Weights of a small image classifier.
Training: adamw at rate 0.0012, 40000 steps, held-out accuracy 88%.
Rows from block 3 of a small image classifier, named by matrix and row number. Rows with one number belong to one neuron. Each number is 128 + 32 x the weight over its row's rms, rounded and kept within 0 to 255. All counts start at 0. Numbers have three digits each.
After each neuron's rows are labels from the 100 images, of 14848, where the neuron reaches its highest value: "lies over" is the class under the peak; "patch colour" is the nearest of a few named colours to the mean colour under the peak. Only what is clearly more common there than usual is listed. The data: rendered scenes of toy objects such as cars, trees, mugs and chairs. In brackets: how many of the 100, against the usual share in percent.
# fc1: MLP up (model.blocks.3.mlp.fc1.weight, 1024x256), inputs 86-171
# fc2: MLP down (model.blocks.3.mlp.fc2.weight, 256x1024, transposed), outputs 86-171

fc1.129:107081100157172138126113102133129138119133142080132124135090144081142119112160130178176057168151136097154095124136172181176069145134176087147139120136180109125118087133123047166180182143132157123086108094160166139091205155056110124178130196143122121161132125
fc2.129:133054098104181102103191085104133094118182127100120151123063137156088151166162113070131130117130102113135163164124130105150164162162199151104138144101068113171161169071181105142116119101070070064167164129168145113079113106135140168125105141176104081120124089
lies over: house (47 vs 0.6)
patch colour: black (29 vs 8.1)

fc1.710:090150097153117194102126086131056125145119123150134112162093079180129121179140192183147134126127105117123071197135085157116102153078165110071108106168142114107160148202143093084152141136122193149160104063099146155172127128124153103117039136108091124105100111
fc2.710:094143146131105117157120156136144171104101139177134145112131097110094086163096148162116134119119113131105132175172094081147061080062169154104125117155169140133148087146058136086127167092115165108160119167112122203110165098123168111112102071115097057080139140
lies over: flower (77 vs 0.2)
patch colour: brown (92 vs 25)

fc1.591:117178096143166103104163094127106142134123125125118097112104114133139030088116096165148119129130104118122119159116101096111115148069175104133146168154111082078165173152160088109063128149093111095103128096134184178132161150144126157118070208151114072148090118
fc2.591:152119107183161128097092162112163151127121131162107157153093151137149106131131077129107110155143143154123079084086192138143089031086105086150119094113125089099136113093091139159104089114198096086109104211164186083080187074082070137114188121160129146143109159
lies over: house (41 vs 0.6)
patch colour: brown (79 vs 25)

fc1.30:110128150155187094155170106102122118084210149086168153113126167081109127159111085108127118143122071104175140131113171138132055164101149103140139199143119144115156108160126022133119133099126129122118150048174176152088157114119124177117072166131124116131132132
fc2.30:124111129115119152101155069136090153159080116108119074168135055119127095116103165161136132134151182105104140099131110107063192099103122075115117114148127138170109134152166215101140132102130146097104093212116088099184091096174093066139143153190167112141091099
lies over: house (34 vs 0.6)
patch colour: brown (63 vs 25)

fc1.18:102167117171111146133115133119108148116139114114145145157088144106130138117197129160128081121153133160146112149151095102097100112128127102110169178091160142108106099116157061136144129082143093107087093110148152134076145148113130109117133149093137148108178141
fc2.18:118123093114162139085143120133125115060174129049155119145063126126140141150128103120200132093149156123143110129092113173136126160099117099121135148056098115168149173123166132138131113184098088073108099132116100128129119111088166151139101184196139157094175117
lies over: house (41 vs 0.6)
patch colour: brown (50 vs 25)

fc1.87:120105091167153115107123113107145136104136149119141111138094165077125125127160122163128110141125126122155113129108158179147106127118162132118151106115155114146113094097143049167115139156105127138127107133183168127085176178077103061111121146134140118137156138
fc2.87:154050115122187101100174131122160104105201143144130136124122075114064137213138117066121133113163122111112139145102140112104125160152191137157142099096045117139148173052122151143106133113071092040175160127136119101086114039109127223149089081205151093076137105
lies over: house (55 vs 0.6)
patch colour: black (28 vs 8.1)

fc1.572:112145072150132156113129125128128158136162124145144154192084123128149104107188139168121109172159102125148115133114117125111138125146140106139133143132139159093146113093170093144135130154143110124100121074152146186095165157055111077107127143112088143129129153
fc2.572:127098112094131150129178127105106102057156130093149136136108167144098093172152083080153156133141107150163097130118166140140160150131122117051174157115059119128163192100158102172076097179112081066118122160154126146106128114104123113117090129153142116108146072
lies over: house (74 vs 0.6)
patch colour: brown (56 vs 25)

fc1.721:142096083130112166154118142117120114102150127122167103116110155058119090101187115154119140124091141155126073113139092156152107136108150110167119081097109115178077079065119120158095123092139128113116058090150162096129096172073137130087098162153104141098151128
fc2.721:132137142085130116152194096143092086152086127129145080127059160168107136130146155098097171091147126103072155112161116090152115176142181144080062145098086146164121167073106133144145107118106052083148216085178158189064114134122192083082106117115127056139147063
lies over: house (38 vs 0.6)
patch colour: black (41 vs 8.1)

fc1.265:110129102163123135165167116139083127133098125087084120178105172097166107132193172139187089162194120160115102108118127178120069114154132104093129172128142095109142118166195045203162097147138131121075096094191156132123182181102112070119157160142097106135200112
fc2.265:114106082134142165070077094119119146118150130126123091134107058158097131177124069115123084122117130135181111161123168118168166118109185102069136133130132113121119100077076140110106137151118096070121121189164172171132150096168135096123108096184119130127111145
lies over: house (50 vs 0.6)
patch colour: brown (55 vs 25)

fc1.174:123080125141134140107152070089073162146106085159130115175092089153115088139121130182174109153070134121133114194132133158112099123073171093079137101149129104126168119208123145067133130182143206118165088103113105122152140172109142155126067170119103123115122122
fc2.174:099110117128154102121099122124126194117100147164141142106130093147157119173126158164109166107086151160139113187154170106136063100108201152082123121119209115132130087172115090064136137125154172076129139145110172144161211153131119096107102102108037106112139125
lies over: flower (99 vs 0.2)
patch colour: brown (87 vs 25)

fc1.512:129160159098108144116160096123044123148177128100228142134106127116127100142136131098106106150145181163148065163085144062133164201128158109075139177090127095134159145196162121133077128145095115146105151046064147189141106100104116122126104162175094131121127130
fc2.512:161150131165125171108099086123162116101152118144146111157092148141107088141113094147125176081082162150148127107089177114116181109117177152079139138106160135155118109096078161109094144158117127061110150189143180148094140122125112021065130125173166130182129122
lies over: house (70 vs 0.6)
patch colour: brown (68 vs 25)

fc1.175:147128171151107146119100101087077120123194126103213135145105131102124114117166116132102095116120182158143074144110134102130161170113151102051125112078163097164113048155150070115061136101096119100112122075117175143076117158102099070112063173129116137109168145
fc2.175:139081129121129098123173103093126122107132116159138073135085143147061122167150110138156152066113134134099134122127143116115147126114157093078107091153085109152176148098103185132109142125119099058158189159142138132081152084137105181157093105215141046108074100
lies over: house (69 vs 0.6)
patch colour: black (32 vs 8.1)

fc1.549:108161104105128171135120136127121115132163154125132125114087162071125084110126133069103133196157151131107098109140156114155096196100150122146115135078092102095103139126096110101116093142123120131080102096151201136171070078054123144130076148143153110180140127
fc2.549:169132189119122096148101117144133085069203138118121140107156195157104194133102118081083125115137137098145121104116098096170148144183143139109152127053079131125167100141085144116087119108086102124122150126147178110052114117113128131158148108090118138154175149
lies over: house (38 vs 0.6)
patch colour: brown (53 vs 25)

fc1.139:139148083130102141107158134111121161116149108168133156181103134110114077180172104134155100153151090123099094140064159172101113117117193088081106134150102084116139124153137106146127107183144114115114050138144155135111173151094125134091108147174121120119162161
fc2.139:110134077148185134094153085100134097094137077168120115125086127184137118122156074067074118116188105152124138108104145084104143124129141079114139176147090103104109204102092131151133122123139097060156152160148111122115087126120099058125151076119155104154099135
lies over: house (75 vs 0.6)
patch colour: brown (76 vs 25)

fc1.19:115092124183141135128103088087130149128147142139150164124107147063106108113195114160187110167110107170144084175103150174150094136127212107139125142136159106125139074163112037169089125160098151146145148110123180146149122163068095191099132151144101127189173131
fc2.19:123018163133156091055155161144147116144179168107097111121117127135086178195106137164185082097133124101145111124122142135105122113129147125173132085142053073171182132107134204183108119083078122161159120173135143056058127060124116165111159111169125130125107128
lies over: house (46 vs 0.6)
patch colour: brown (52 vs 25)

fc1.715:100109125123149167118123143065074189175099129089125120173098107148119078138124155207163076149082130102149112177119139161108078121084147131063141106165133136186175146159140127117143141160115190112133083118104099077137110179097120143166080149167073111115126148
fc2.715:100111118141090084075123167108140187091121187201125134073117100163151149199117103114065194109091118142175084199158149093139064111125159154073116132151197177140170113159088103099093138151135157118160142120094159127155197141147129131109099078094076135096123118
lies over: flower (91 vs 0.2)
patch colour: brown (83 vs 25)

fc1.300:122094123143168157127096100134150093130148168105154207121087147100132064128131085114156105199101125144126117164114110130097112156076184089184171174138109094132133116112110077135120154137114141166094119134103142116152144134087077146152128199128131098181116107
fc2.300:134054149116162093087163178140128123124206197150136166141082145177108139161118120098120091144098102125107125101103172108165167100182115177124114120111088072128147176123125164139091098083107104171126119135144193113059158157116097134088181109123084174202109151
lies over: house (77 vs 0.6)
patch colour: brown (61 vs 25)

fc1.614:097123179090137148159153089199133068153123120092128167217109187107130095083136132132183074124157175111086143116173076144134102140086085116186160206099079120149096123124181167115137121106104123086093128078152065089111159134113141174097127216127110143152172068
fc2.614:183108108148112093139075130164078147114113142126130184135147102133067102111154134130109160129116169157127113142075186176104125140104163061098139054095144073108143116137050134119144159089168119124150180129112171100150199168059108143085133109129130095073164156
lies over: house (32 vs 0.6)
patch colour: green (55 vs 6)

fc1.365:149121126165108147165107097098101101145119128048114141160108136145144060097161168123139155129129121148147119119145122176146139134148127070121125138096132068083078092193158104044182139060195144173092118067132165137177126159064087119131090187091132091154135101
fc2.365:147147083131158154134107119159086097088149132149130165131097119133099186087154118077102129122154141160126094088132181077162103130146161153138100114090118070083157128143097040099080111089131135125124155136128162121130167133093105084036128096136143151129157146
lies over: house (38 vs 0.6)
patch colour: brown (64 vs 25)

fc1.378:105122066112126114067136159078068167146132151099160143153113061162121095145142159243150164155095118106164054151091089152108174132113180120126143082171136124157137149151122170139123152151130118086119113095091148134182183156114102139110121146171126154123086095
fc2.378:131110148139080103128148162151076144140186186182126113093162109164094131228140112087057116170123057114102110140179132112128102093141115114068094137199119133076136158165075151079107138091147144174161120118149138115166097145146143133093165074108086066123128153
lies over: flower (32 vs 0.2)
patch colour: brown (65 vs 25)

fc1.336:119106118132134160149107141101149116099161145135112160143101159087119137153144123142110096146125135139111076113149117137156108098127167109114167098112091116122096084061139061196112138087122108124117110110160176098076158130067130109124140155132097132137140137
fc2.336:161125133071149147164147066110077094093121123110138105142089114125073118202121109150140142094122147119098158123173120096182194125147182114022110120104131113152147124108151115084119138091146100071126173130171129160095116147138115118127071100195136083107117086
lies over: house (57 vs 0.6)
patch colour: brown (62 vs 25)

fc1.657:130104169097093135154174098142110070121100100122132168172085126121093115124138133132136102098122179088083157095110080161148148105092109133108107146128119146136118125104189120194163119117099123093074083117098075126145168179141171136137117205103194092095146103
fc2.657:161118134123108101096130111124115157147151165151170145139115086142089144147121138129114186127157159108104123157038158095064168108099114150123105118157141094115137133143164150083150153071115139097141166163090105069174136081110121128112144136160196126125122159
lies over: house (55 vs 0.6)
patch colour: green (39 vs 6); black (25 vs 8.1)

fc1.488:138137127127138168179104144124097145113158103117157194195085151111144109162179094114134096224170097075167146132082161136124143113146128130126143167121165105115148086144158061133149126129144139101097099087166167133107175093100104128142117188142164139100117152
fc2.488:141116093139133177152171114137095085083157101104146129157093160169120128131167121065158173136140103159114093112088184131125153138163139120077147149080049095116147161101107092112095107177141086077111100154144161174146132128075111092049124118114156124132149131
lies over: house (83 vs 0.6)
patch colour: brown (55 vs 25)

fc1.199:150109147084152161186170118154114066131113104116098179115089132124114110164158083116108097135125143141072136078096181159153147102163118126116066179171126134115126151080141095178168121101142058090104099129139061172152149145105150141115164139182140093127120120
fc2.199:089095082125112123017175116145118137144141170167111106113117067173147135200120147183077105115097186139117116127103104105139142118122130187099078104179151158141145111106194176108162177113122170105138127121094126135158152140204117081124139134150096121129069147
lies over: house (33 vs 0.6)
patch colour: green (33 vs 6)